{"model": "sound classifier", "dataset": "simulated sounds of rotating machines with and without faults", "train_examples": 39062, "n_mels": 64, "hop_length": 160, "input": "log_mel", "spec_augment": false, "win_length": 400, "targets": ["speed"], "num_classes": 3, "arch": "transformer", "norm": "layernorm", "norm_position": "pre", "hidden_act": "gelu", "mlp_ratio": 2, "head_dim": 48, "fused_qkv": false, "bias": "none", "qk_norm": false, "parallel_block": false, "inner_norm": false, "drop_path": 0.1, "subsampling": 2, "layers": 12, "width": 256, "positions": "learned", "pooling": "class_token", "label_smoothing": 0.1, "loss": "cross_entropy", "init": "orthogonal", "residual_init": "scaled_by_depth", "optimizer": "muon", "muon_scale": "spectral", "learning_rate": 0.023, "momentum": 0.9, "nesterov": true, "orthogonalizer": "polar_express", "adamw_lr_other_params": 0.001, "max_grad_norm": 3.0, "ema_decay": 0.995, "max_steps": 12100, "batch_size": 256, "epochs": 79.3, "lr_schedule": "cosine", "final_lr_fraction": 0, "warmup_steps": 600, "weight_decay": 0.0, "adamw_weight_decay_other_params": 0}
Rows from block 3 of a small sound classifier, named by matrix and row number. Rows with one number belong to one neuron. Each number is 128 + 32 x the weight over its row's rms, rounded and kept within 0 to 255. All counts start at 0. Numbers have three digits each.
After each neuron's rows are labels from the 100 clips, of 14848, where the neuron reaches its highest value: "responds to" is what is common among them; "loudest band" is the band of the loudest frequency at the time of the peak. Only what is clearly more common there than usual is listed. The data: simulated sounds of rotating machines with and without faults.
# fc1: MLP up (model.blocks.3.mlp.fc1.weight, 512x256), inputs 128-255
# fc2: MLP down (model.blocks.3.mlp.fc2.weight, 256x512, transposed), outputs 128-255

fc1.87:080144086148091128099107097087116109174134122121158101176164168123156111161148072147107138117108096151135088136197072175098142114096118137235094143062136139067116109084117194145096137123105158072135153161140131126137195108153144167061133124103126128127166145069171151177108111192082100132150113174151100117132187135142146147134128124172123079120092125119089111121147148111149140145143
fc2.87:185115145155090115121146138125132054150091152086171133132124095113102146136173099148094149109177135112124124157106100080131168098114092104140143064168156118095118160150184090134124161139144145156122193151112150091107114096126113080103090155142160182090097112146148108089129081109091143131137127121128088147146111082153108155130075140141158194184175117096148178125049110139188185141100
responds to: text has "speed"; speed: medium; turbine
loudest band: 2000 to 4000 Hz

fc1.356:121156177119063091143113095087106172097084066097081099129135145098114143163121090134120124179188084180157183146181104097089131143065105126080094115140122142095108148079140120197143156150210101117104135128151127068134143096117145106097144114170189109155109152149113166139107135102169157168137181145125158152078128161109142170157131164071068069108108146145171143088092218129125128107124
fc2.356:165169117118151020109170115112146135154128107107151051132067140160094182165193118182137146171065132140168128121184167185126106175106069150164174159081097137130117096164193132091077137095157164044132149135109148122121173123067135149120144122138143166115129122075113127125149139148128143110121129157125066195122137139169123157135092150107134167171084144164112126137180153128073122138189
responds to: turbine; text has "speed"; speed: medium
loudest band: 2000 to 4000 Hz

fc1.260:104094117096149141119135162140171134151111114121077171124107127126120123125127138123078129139158100145131132131141108089129078155204181107114141100129167167092164091115066123175124177121112062151114151162127157103129112129141154102041162164173146115155142148139153156153104175171145125147115152127097114156153151137093166138159175099079104134144145141172113123072138118126149103171089
fc2.260:125198120200083113130111122127124150118158111097148093108125132165120104140149150154162123160089122128108113137116210107127125118165156146137079172088132101139090076097188119148142110106140138129209134183138171137097090128113091129131107174111147121099142155099031080124081117132143148157202113089109131066129169211134136141123134078097171156152175080115158144153120107051080163139108
responds to: conveyor; speed: slow
loudest band: 1000 to 2000 Hz; 500 to 1000 Hz

fc1.191:166115073119181128134061082133125122118073093079106172139156144099036152185083127135107136106138134161170127102154170068089098174149102104083110140091121155160083106147068101147099142182110106157094179112130146116140152157163132093183134091163198182150128111172130129110111159121138097121166074103107083129078128133125143159146106108119062147098090158130187120123080194124094173162192
fc2.191:093117175130152083137127102168184119193134124150126134135123086121129103137169105162153151144152104091173165124154150125155165140132164103182121109186152114115093064151107166111158153151162103123094154130125168155119134115133054099117123200140075120108137111130162120055068155113163162111106158120119148174081104175132074089106071165153158072130096150062158121168138085161135174140146
responds to: speed: medium; turbine; thin (high-pass)
loudest band: 2000 to 4000 Hz

fc1.255:097132173110165126090074103088106131131122120106130165148158113150191133124169173110155136149097130115128153129172116114171143157093150080087133119171148079139132060095091114159079110108114166160115137174095143113071123117173087072080137177144149136164150099146169105118088182156139143099152168123123133232190146080122139136104110086112153151120146114148152130126132170155120109108104
fc2.255:142130132105103120107157128076153152159111126096141093077134099147131155176148145212108158093137190129143083151112172121120128094180156093123164193098193101126123121104163099104120140138105109109108110112164106115169137100136148108167099104079132083112058137122125069104116096116182125112107116119133147121045204157148130154134190117143140129200120170148131158107136126159114107049167
responds to: reverberation; text has "room"; text has "reverberant"; conveyor
loudest band: 1000 to 2000 Hz

fc1.433:113147112150109073154095150097145148116196126166114152093147140087113081133123116063101146134071140112145156121120130140139141095125153122154127158101114170135149130133136144192076184155082155131130114173187046148070086117123115100064189154124177123112081149147172150153140164099145108097113165133142140093123148100177150093131176127166062082161160150125099113123047155111119123060125
fc2.433:141172142089126131138175154140075134194119115089134085088206125057131115096126092166160214110153114127114106112129144144094158129091127099119115098124133146193118072118189108135187120105134142125146193127084112117136187128167129079122090126166161171112090136173142120162103198184074136124118121128106113115060113151158098098162152164103150112193123161094091111136163054149137090137174
responds to: fan
loudest band: 1000 to 2000 Hz

fc1.176:167066125097150111151126106090139173173075081119039153179163113095132142065113120098054177167180080092142165109162170137149137159132076156085136147113111115135122095099122112155099184122166103173121103140142082157093110114107106148097132115159082159199149165146198128141174164109151165159134140156101115128154115081144116087143161070102139050142140099107137147116097138090132127156204
fc2.176:094140105125127170148055133127140096082197171194119157091164133119113146178171147180099033157090109059149103110137092110175136103134213151125063114125122098168130130102173102115030088113122109125111139124121164136171091171119123128120116130136155159102096107135125128052163187143107178160172112139108126125168136100124128140121088151091157186151181148161206091148112110124121079124144
responds to: text has "speed"; turbine; speed: medium
loudest band: 2000 to 4000 Hz

fc1.303:146196123140142170045101127160131154155114119139143080187148136136077161117163096116119134126081250156132147110181199086115057111079109094181153154084122084118070123107064150147103121135112132165135111087144134100121147095124115103147118077137111145172117106155105135122084130164159133123161067176121104108146098156139143171103148113130091114140125139147122171140157139138124181189172
fc2.303:164146122153163121101049122098111146077073154094162108115123119080140097163144146136086100145141117095120153148158214141141161116145060107063177089126118118071151148125124120103103173164171136106146118100153107079139104141143118138142129099114087125082156202140144126190100136107128128112066152134138090167112096145138140102184136125090130146139086108062148212124104133150085167104165
responds to: speed: medium; text has "speed"; turbine
loudest band: 2000 to 4000 Hz; 1000 to 2000 Hz

fc1.41:160098117081164138143131082154115101128126090104169102052076115141145199186163074075098114092105145167175054102117144140098136122070112120094079083174126124107181108102173127152081150119107066088134109118131064168040095149090134040140165138157134139159058098105126163082143082103145165157137155175169152147134109103165138095072106139174161143114132113127122041077160146178140132107115
fc2.41:131138135098140097123143122122074108106122094158106152136128154139085127105149121071169130100199149115138166114154139126141149198113141113070153123144145129107072134178065148138114075109157188109118165179136142205069171168081139091088094123133078170131105063124154117139153135112156120053147094172153145124109151189093135125129139107110131116114153161161126133079115141049166128123129
responds to: speed: slow; gearbox; electric motor
loudest band: 250 to 500 Hz

fc1.233:123094144124151125093102184142095162112162046125136100150113151112184136043179149081105111097140074134125111093103107113092104153119155159165092137050160177099125062085105104095140141157118129202120142146137113117175065117133147099124127086176150112117119128138114091091119120106059091197142135140182120149110121090078147023173090111133105111155135195159116105122112119099120117168130
fc2.233:087142128136146153128109139127111097129086172157101097107154075101161132148159144161141083101128134148117138174120087155127193112115074165073176145175042141155143161150139133147126102105126179121122151169148156240089133146121119024149145182107121088137143152061165138150088151137128130101182145070149130098116141130135121176121131137158190135172089113065140111110055095137128111105105
responds to: thin (high-pass); turbine
loudest band: 2000 to 4000 Hz; 1000 to 2000 Hz

fc1.419:119171165187118149197083117130103084137118122123141112094096114159132102170165041104162080089145101155143086130197114162124182129143114126157069136155137124138158210149122079136096159075046130121136160168079154084156078123137168154133144177111106148123117133097160143091131110102148061106162159144113166095090141122111120171118135118140112109152176084057144098147110099101142124142152
fc2.419:184101150066118131155165066111146145140154117177095108130109152113158131088122131119120171125147091188141135153108155151136133114153124048155179122157116130113177063121090162144095111097127098075053117109135049190060188172152164123146125140144108106139107122115150140168121102163133185057113097138153153136098135107147153144075143174149128195166095075147099183129095114155136178098169
responds to: speed: fast; gearbox
loudest band: 1000 to 2000 Hz

fc1.190:104154107130179048095136109119139089099180110089147133135111066165175106118122134101172134092131126104167095051196075106195084092158114170156134104063091116123084151093145166110092123103138154134142133086120138164164110116146080186210167140060146115121160084091123101129131150123231109117132129166090124129137154138071165145208120127173095111185135139106137133051104128153155157102112
fc2.190:151181124172118132219108103112106135049087132167104108131113120153108111145123165159125110150160132097113162124140173114202174164102102139161065158188079086153125132176114126065105056177122145111154144131071120122098182100083156128117096115114135120103113168118164106122111103202149146156121144111119151135102094145134146118126113099158174102140112161131144159107108139162134152155165
responds to: speed: medium; compressor; turbine
loudest band: 2000 to 4000 Hz

fc1.90:070133131079077214126105106181184141107114116128119088145169114159131093167137192110112139163098115193129083157187079129074087140138076141118124120123149150154185089136181126136134170171170119127098089092131143172125036116135101120085136123112125185149149158123199108153144159118113173134116101180097179081131061140150137123174086136148156136134164083104090101171149123148124163120148
fc2.90:173106111146115152116115078103162106126092052104076088130161162149133119134139087148111067184103127090090131086097103212218152157118103139126135162159121120121125176131095165116175181144066069191119136131123087143102127168160141124135169150108102105185131137095145077150103069109111111134100115085148102133135133085171138122154178188154100138162090163188093087132112093141127117105079
responds to: speed: fast; gearbox; turbine
loudest band: 1000 to 2000 Hz

fc1.479:133097066142081116115109159088136111115112136127183142127121115089096056093146199082126123144125144192138180118131123135127151117087142120111119141108136101123153148061146147154142159201126194137155142074095108104146093078121149090117163094143127139182115142167116114121109062097157134160131162109128141130092091175147163124096133149144130033125108116094150097079182096141089150173109
fc2.479:142142153175095057099155146088153137102170139082095127150140114211235111078094129135151146155179123091100145137071109110118178148141129121100095197097103109116133132140110125137120099120128135169161165147067097167099152155152164102145182128136113136140107175207161116145095092116119167199065170085122078097120159106135105144117150118126100098140099096086151107094136152138178095153166
responds to: speed: fast; turbine
loudest band: 2000 to 4000 Hz; 4000 to 8000 Hz

fc1.71:081124131134093100124094148116117102170166131114158143150136169127113159095089136109077049146102153108109164176148128140164118123110091114102162100182129119147110060065182115137116151124082070138116082130117139142147125145183155139122159153152111182134177136125128125085147088108159127187104099097113126175193141158080148111120101107150148127083141076048114106098046129044136132137146
fc2.71:120124081181153094124122052132139140177117106125100146144163098065139085144138151106140160106151141105174122125105115116105115152144145083096111120067125132132094171123122169082134075112134138103133178101143165086089174093098165139182068107065108116118099106127075106103152135145099148128141159132121117125084157138088178151083131196154086060152155125128147099119099161107079177190158
responds to: gearbox
loudest band: 250 to 500 Hz

fc1.23:131154165145096151126086140111170074124118120103044120156133155127098169098162138109143128146099142106117152091147149166115100129047161182154095124145164119126147160082120118098168128145068131140136123183129087105127140150138098138112101112103081117153059100130086111124101170153052120108124135140170091101097128090145157135145115154107089065124099073119134131048114170168184135165129
fc2.23:160116185127120144149095117098152166145091133174138110117141122214162096130170166108188072162105110159115188151127104175150121059137128132090096162059158150159132206096110127111199154168134113146072141103082135125148125159120112134135177092120121093123072148159187154141076104141124088170135136177077108131109107166130115104140153138144149158105151067092166036125140138077159108079094
responds to: speed: fast; turbine
loudest band: 4000 to 8000 Hz; 2000 to 4000 Hz

fc1.464:158117153110083099169173208194099051152102142133143085089140122108091113164088111139135091103095182147158111091127151135107086091098115054161118040176143132109101125156094150161140146111184097097125104141178130114124136109146133147104125129144132134103191126129116131148133118105121132155077131142116083142146108119107074164111125075114136104158161145097103141135126163106110155086149
fc2.464:140137126134102098111115121093227132136190117157101182102102136133161087141115148128166138100154147044096100149147154117136154066103095172107128141141128091214118147061139125127124131088108211153132137112066177124106079164083163152149082160141126081128121125106135151136181145137136185112130080150131163093087181144165134133109120145094130125103038133059145132163114069157151154161152
responds to: gearbox; conveyor
loudest band: 1000 to 2000 Hz

fc1.328:109107146138134138121163142108089103132141081096151144075130171113150113120130127110158143125136147147126161122095173072141158131149155170104107092080140100154140133141103141132128179156144148149145116130124120084144137156121123163181167149129101110050164188143181093116096145142071130131173107105150108144183061148127132139143082081106110166142126071203114048127136105069160156126157
fc2.328:119162118146126115094116073075152163147139158144133127113169096122129081118150169091153113127071138134085062153161184149127176100150147166088175115163152043098100124129153150157170138127153130117175130118101184120081170104128078106098135169091123065130122137017166164137092090100112132168077112186106108121103117184129079139114143103110145146122117182122147184135094106087133108148162
responds to: quiet level; conveyor; grinding
loudest band: 1000 to 2000 Hz

fc1.216:125136078146118147123128124108144128118071112162156131175174161148095137175079129199133157125131136142147093097110156084083131071147095175125128101117128122091131164094083169089144105162086145119056081089132137097115142135096101113083057152125095102080130165072133172189117154139088075146088153154098129132174117112157110127144133097085173088087107193150140152125115130126086139134147
fc2.216:118068130125118137109198090076139135142139151136114195120104081175168164180150182144097049149163115128038146086166135130156109102091092129168133128187108156176125103108156171089116177121161099106174145133138123166079138184127108086149174183135121114089082151146140156100092164116122091148173074073168086116148114144142145090151153139105140071139115098131089149096111121178104096113171
responds to: state: faulty; bearing knock; imbalance
loudest band: 2000 to 4000 Hz

fc1.320:087163076133144129086078170136109133124028137100121069150134116177141141155101123148096066099091071148164135175128177143115145131139122055185155123163128161121146124137126174109070178156128147089125147160082123092097121111106145145195111088101164131176170202090151143180111129122114176117129172186119120082129139138063128123083129149148214187156125116109129212127175122101112141111171
fc2.320:136123159141113132103171127149143144107140083158136122128139125104076150132108088158115148146089091096141104141118129136143102103146110057167137108152145140075104109099126101149129130109123129078150140098146187126115086113190127125053189151118103190137124140049135109114135170143090094092098124153132162145237172184149165149172134143178144125093176135132087176165127120133174076150087
responds to: pump; bearing knock
loudest band: 250 to 500 Hz

fc1.8:168131137143121124145078098150132149138162083127105167129090144119081107139164141103156103115097134068111113165174198083169146172132099181136090112114117119085091128131140142149106110147121126113082138070145098160091133129138087138108140156155179146133176104082143166147116119179103157139100050170099124094127118115107125093063072105137115138131105111097084055142156087100143148090143
fc2.8:118127114137089094071163136111117108170198101114084117154085141108076149135093136137160188132142157127093164120134138134140149098155125177156071136102177035164131090094141153116127125078144159103139085086118135117086108133106162116183109151147113077120153129099110115163157135145092120117130117130193141165114062148122101128147049120097125196159127102177125163144147111095154145119111
responds to: conveyor
loudest band: 1000 to 2000 Hz

fc1.474:125115165131108137156129155112102099111175061076099120140225091127110157113122157142161117162134109091118102149179151075122097108096120119123117215173105105089133092087118135149159122136128145105057150073154174093132168161106133103129117161121167152113124146084153157182134112107121118089122160200131091100125112085175121110126133164213070092163104122039094116154081203182111167118111
fc2.474:107092139160110104148172140118203150103161104172128099072145183116161152137181099146142149148124075110121113044074135153130135179150084138147086168145135089111078112158143070074116139123125138090169144115061095104115086128121107098097066156084136141175113115149163101156130092105180160168148086120136161154134125167140148112127077098101137125166117096171111169118107093108185120108170
responds to: text has "speed"; speed: medium; turbine
loudest band: 2000 to 4000 Hz

fc1.5:141141109154131127156109060072164144115093135102119082093067137120120100130153147131104083156130145136146113154195155111082140140047113115159189151089102164145110121126093129135168177111142205125206114091163163152136137198147124145136141121134116187120158178078094115099113136142170141071106129109116114205107123112175108087105161085135093148136120118120137124186143148086123145177144
fc2.5:149095162129155114150074148131107123126120106165152125096102112135137159172146205107088076125077105096174153125111168062123112156107121106187141191091131056113139131113148091106059141117147135133150142053091125052109088111089158085126135138147110148121127112141147106113081137098180205061136148182188063127100108139087199139104096138172146077159088144179150154121163164128133134112151
responds to: text has "speed"; turbine; speed: medium; machine: compressor
loudest band: 1000 to 2000 Hz

fc1.341:153111123112113085071171135156179108159129164140146122155091083150111116195103125145138113141086155134072142103131101137174142108118141124073117120074144173104149181105108135146170130155179163154149082099101126132087111062164089129164120101167139103097154139150179133124142077157128144111111098133113178123140187186186177092176119138169137129112170120065115139168134099122145057077145
fc2.341:104165139167149156172146154157171156093107131124129107173155147090062144112142147178134108108173142107140098144116153115106125161082126098128135122161138113122145105113129148125111146166130094097096107087120083071114107103179079084080103168140123099135193126079104115020098146100131108161184156157065134172167119089135062154103212122120130125186109108158126126117122066128088197158100
responds to: state: faulty; bearing knock; compressor
loudest band: 2000 to 4000 Hz

fc1.461:106134106159047096130138087141184159104165110152121189089144116115083107164148077092089065174078174132163101127134157102188052146082120116133161108159136100100085109107098130083136123135140153166172125084167130110136193081132070147153128125137143130210142118146125102171098071150130158103131143149088128141107162137105163067165075147178114151106105124179166092148124088148094156168113
fc2.461:109150159118166127132136034093143114132164128113134142115146038124150120166145122154143101197147140073162083110141153141168112121127131126135078147120116089097117110095123163113143135098154151058167073144156130132165153102087149143087096190136094108135144107174083153149102151083122167135151104162124088144106094099106163144116197080094088147118061200117115137105125100217077111161169
responds to: text has "speed"; speed: medium; turbine; speed change: slowing down
loudest band: 2000 to 4000 Hz

fc1.268:147143113153074135122145163068084108162125138104148120167132160115090106071117075151136144093106143069138153095152109163115100094123150151140091170119132148161125141155125087116127130141040080206076142130155154142179145062079084124102095124130139119161137180092125144143113121152182150136155128115177133108104150177090150115094126091109157083156111127151150135113087202132113162069100
fc2.268:117149093137112120078125142155137156127132064116067206157076147153091133166088112110147134178106134105153082099121089105117127132154119123151090045173123119140037153152132134128155139146107202101161138095133107105111138134141115134182129099126128051088188129152133156098165165149140158094073071148115168115140098123086119176098123109155087162117120146138131112167125134091166074144154
responds to: turbine; thin (high-pass)
loudest band: 2000 to 4000 Hz

fc1.398:110079143073052098071145109155106164095166142168105149163075158080124065102164143097132071157158136185151167155137168076054124175058146143105167084127090084091135167148117091131095178127161110166128115158167134135123107178109143035154170134148157151225160147148140113118150064090135128161156096091106183126099167101105154102151176170075127160131131129167110113111108093154172120124133
fc2.398:160173118103149123096066118145141071136170107100111194115145104178099105129132103128123092113131173107185099105158139143125155077146193105116123170126123129085094168079160113122151116149117114197150128122131092146095209112114119139109091097128098087094165157151130130077082140118142163125116074137143135099136113090126178143119133104140129100167156120209138131167163125137112152078109
responds to: gearbox; thin (high-pass)
loudest band: 1000 to 2000 Hz

fc1.96:119151150163139108068074094164172131189086098124115134169104092083137110094128172095138185175097178114112212132137107138121100109068101058107152138099100174137115116131141085115129126095130127139173097088129121107108142107112155139144126072119087117162160183143124132129119165135166128070119126126100149114147107163128146134109106128148098187165104154133155142119111113163094178095174
fc2.96:103175078149117124142179106109168176085131092114153141130134132137122176099192094170150147144146129098116182156091162129156123092098101099063122129108132150091158093162112087090121149157185115134111207145090121131089152091103146105149129171117202174111097146125122184103101101130129072118058106134088069112133119180122089126113128170174136094056082128130129170139119107124124069096035
responds to: text has "speed"; speed: medium; turbine
loudest band: 1000 to 2000 Hz

fc1.447:156061116072123162165101132143108128117136146145102169134085164103140115172131105104121101065174125138087133147178163083115104198157097159065151147147085147131165154132105153147177119129147056130165151170172113113109176113170127102162157066159133184096140155178144108035127163137156128141114140140120101151186046085121108168161145135127164176061158129071091142172135160094104093118129
fc2.447:148139144160157081113152181175188155146150124151146105137103110120128113213155149130107113127101084160106139218064101120117096095102131105140076104105071162130090116129090136142116113174102131126066146130134133146141164118174176088153159072136103128138114104111075112139046152198154131162134097132057122160116107125097182170115097107138121141165120143118143105111098064151152141133026
responds to: conveyor; bearing knock
loudest band: 1000 to 2000 Hz

fc1.89:155111119102047142139184183169154148107101155157164144134139158141160079149170135079136117154167092200101166113179185087162106130141115150147115092128090116166137142154088186091150190160100147141161127107109051149144156089152088142135106117160122145109175050118158088178094072094152122120085135072123142150144149095105113184188189143077140124145130117181115121148087122108201125136109
fc2.89:097146113141144165117103119131068133142166083128107125161145087138160079151151101166176177152241152111136124118074189113064147158211138127078156129103103083121141153117069138161179128101111106129119138145109168134127164134131120106064152136124126172156189121153137139067124136139050168108112126074145054149096087134118164134111104105102136163149123138141141083181139100116149171097153
responds to: gearbox
loudest band: 500 to 1000 Hz

fc1.402:132143145115104150099165064130128106068171149142119093053106152139182108166205060106101136120097162124107114109134146100147192118092194161171133140102135114159114154153123170152128119157165108158106161041081160158124151131118120155087146127158174159130158116060117089139101148140140126134088175163059131133155167147124134095194167085116111078122153087132177169132141095117124105137128
fc2.402:153090089140110144158106114126113157169067163125139088124186072135056117087119144145150086100145155118096138136139100177111132134142105142162169156163135058099151128078119135122135089132114085136164135159181111124154167122115159134167109066090188169069127111129160063166104128173186124066187095108172144124146094119182109189156080112150153112133165140148073119173167198141167116087195
responds to: turbine
loudest band: 1000 to 2000 Hz; 2000 to 4000 Hz

fc1.245:167131120116089099168102077166078165214153123141125143130158154138171115117183104073074166103089127078138156128070108160128092092134104107127153142102143104123148128077151149075162116132209142109142118143148101120139069143123131129141167097120218137089184134088136122096120118144108078119090158145141142100096124110181152164040130136106163077119174055140117154090076142117107116106124
fc2.245:103109082102109085149074162115146131093101190113116162159140094115095153068091205200130143074113085116157150172135168162115108145128134186125170192125131124161089098144150145121057080103101152154082164107197100127128163167103129121092130068105177150144061150155081140159126176114164128132152147126093139152115165150109119148122120073130133170106144176141104161129167168153165120135147
responds to: text has "speed"; speed: medium; turbine; imbalance
loudest band: 2000 to 4000 Hz

fc1.333:148133072165081117104161109176140119146049180095098094101117161112123114195136122116183115133142158131128111128180197150171083178110110131136128146164160148106167059146094158060112162150051187125129122126147091134132147177132151160095107101087113078090139121121167140125125105118147100101098153107146139152137113116131127134089102154156141177145110171150117146183114151084153097148137
fc2.333:081080073051180084092109133089142142127145123099149137104171123147107163089181129062122157148128146129127124089114159136113129137095114087122156095133139109087119123156153107141123060106143134112173164122127123082119183088162153094128104164128094156092132172137134075123186109083119128196119129118145144089169130146109152166142164112100163119130173159128098116084154138085054195133120
responds to: fan
loudest band: 250 to 500 Hz

fc1.405:093180135095102120206095084166140098174151174180121153170137140150054176138127119101145144108110061131117101194139149095149063120156109118136103088094105077123078212107177138111140133093104142161110177063124099119149108120126167092148133098125126157133125128118116132148146074157128152166132096107095178119101149063143145138146143137093062147163104072147120080110125080165113116173132
fc2.405:122141132150124108205160092172127107161161162120064151084113095131104107053068096149158128097125142158147138086185117131126162127111121169140197137195122147207121105165171141137190134118103146141139102135110162156146179134118093181091115150109119105088127111135138142120126201119107107119120089084193078081128096107100115106113158116153128101093158137100091098149109114099128125121132
responds to: state: faulty; bearing knock; conveyor
loudest band: 4000 to 8000 Hz

fc1.13:129122152129115109121176136086137150119046040193116125119139164105089193119086151170188145086117112140155114124071088158137138091122114112105023112107103192135167094091174139114140099077114113129140117166141091202108101116138121182172123157110116123118141215109127173122075105191133131129126156132078149106177157174105136115110102158165109101127120089128217075156132105144132113113095
fc2.13:128145148176165094075094148145105146178160175097092157122196128095085144171126119088081086090105119104098102141078158111147113048098136073141222132111178152090054145166139130160172137147147147175067078150137136166132149126170164102148134057094139110156153146117117197144130117153095182117113120126127120159129156144138116095124140126088115150105158118170104145124128096088055102142120
responds to: pump
loudest band: 250 to 500 Hz

fc1.91:141125124119124135108105111156119066145095143178126098149089142118142084164185163103118127126110121150129081178145103080121136142151149125131109130153162157165124188070195130198161062117111146117106088137083103111124093118135104180102149100135189075137132100108122146100134121166106152118073176105148206073065108135158073175151119090139115103125143080177139056128101099104086174118225
fc2.91:130178175114120107164106138186059154096105099108116161170114125080147142080108113082153123080148110155174059131149104129168133112126157146128142082133151052098155129077152149142065128170141106165087103122168116146168119164147155154136134124163092112175147133144078170114177138137116115102161171176125085081077102118147110044109070107153068132149145144132152076116092043098132141153117
responds to: gearbox; bearing knock
loudest band: 500 to 1000 Hz

fc1.72:145104075091127134132139071106120089101106122133148202158076156131124140111155092113145136133139124169131163112165139093118107099120142204087083132117126129166116159123159109192098120203098141106116166135072174139168094090156179141158108146118148159164096136190156089142119140154093156076175141142105100101137097078145113120139092111130106113115133147104044089117119135148109140108196
fc2.72:133144167106136086058182147103095133132155163083116064155164117127127092145178102137167122115113164150099103068149124155122158116139123078156177173188127097111210113106120142092173158095037088082106130110159095127147112141134135136141111140163153123135108123143062161172076081121143089180023180114182122126109166157089156095153176133152167151170167141114161151121095171139099144082118
responds to: reverberation; text has "room"; text has "reverberant"; speed: fast
loudest band: 2000 to 4000 Hz

fc1.19:106132194154098157087154156120114072096128222125142119139191142093106243119146165146139101119178092083115163114115150107134168131176126094157186086153139152172157113122121124108145144132058118165117138136116065150104150096131108135125092142119113114150130154105120148120162147154102079146086101112134144133114080089104062111046149165141165139088053121122112073172200106148156172080094
fc2.19:132136160135091103123124147081101103133099157116146085125144114117077106163164136094073128115112178067180172153099144121164187075209112188160118106181097132065071160158130108088144120168151128108123159187107144079103107129159150075149140128096116155107142116145163105143117093146112112105157095141151146150116105142095102037171131167198120133134118139120185148116098150066088187114164
responds to: pump
loudest band: 500 to 1000 Hz

fc1.263:092167180162068087116157154131097120067171102173115146132159144201084116178116101137169119126145173129208124133131147124158103093145143085145115112088150184144145120172133128129092090120120145160141155104100105161127083081110076103134141083055129142123169116086108166103073137185128160159115136142145176144081130084197122117106147161084143125126158154151124134167147115153089165130131
fc2.263:132124144062157099125105113195102121187155130124089104114124062122127116129121132084128086110055143165155152131107141139101115147170120123087147125129103120169114172114159136121134130117146073104120133108135129154090167105101103147164126165163084096119083133194095164139199142109151141117102090107140115152102104132115150193132145102095126163148118126099104172154097112117104082119164
responds to: speed: medium; compressor; turbine
loudest band: 2000 to 4000 Hz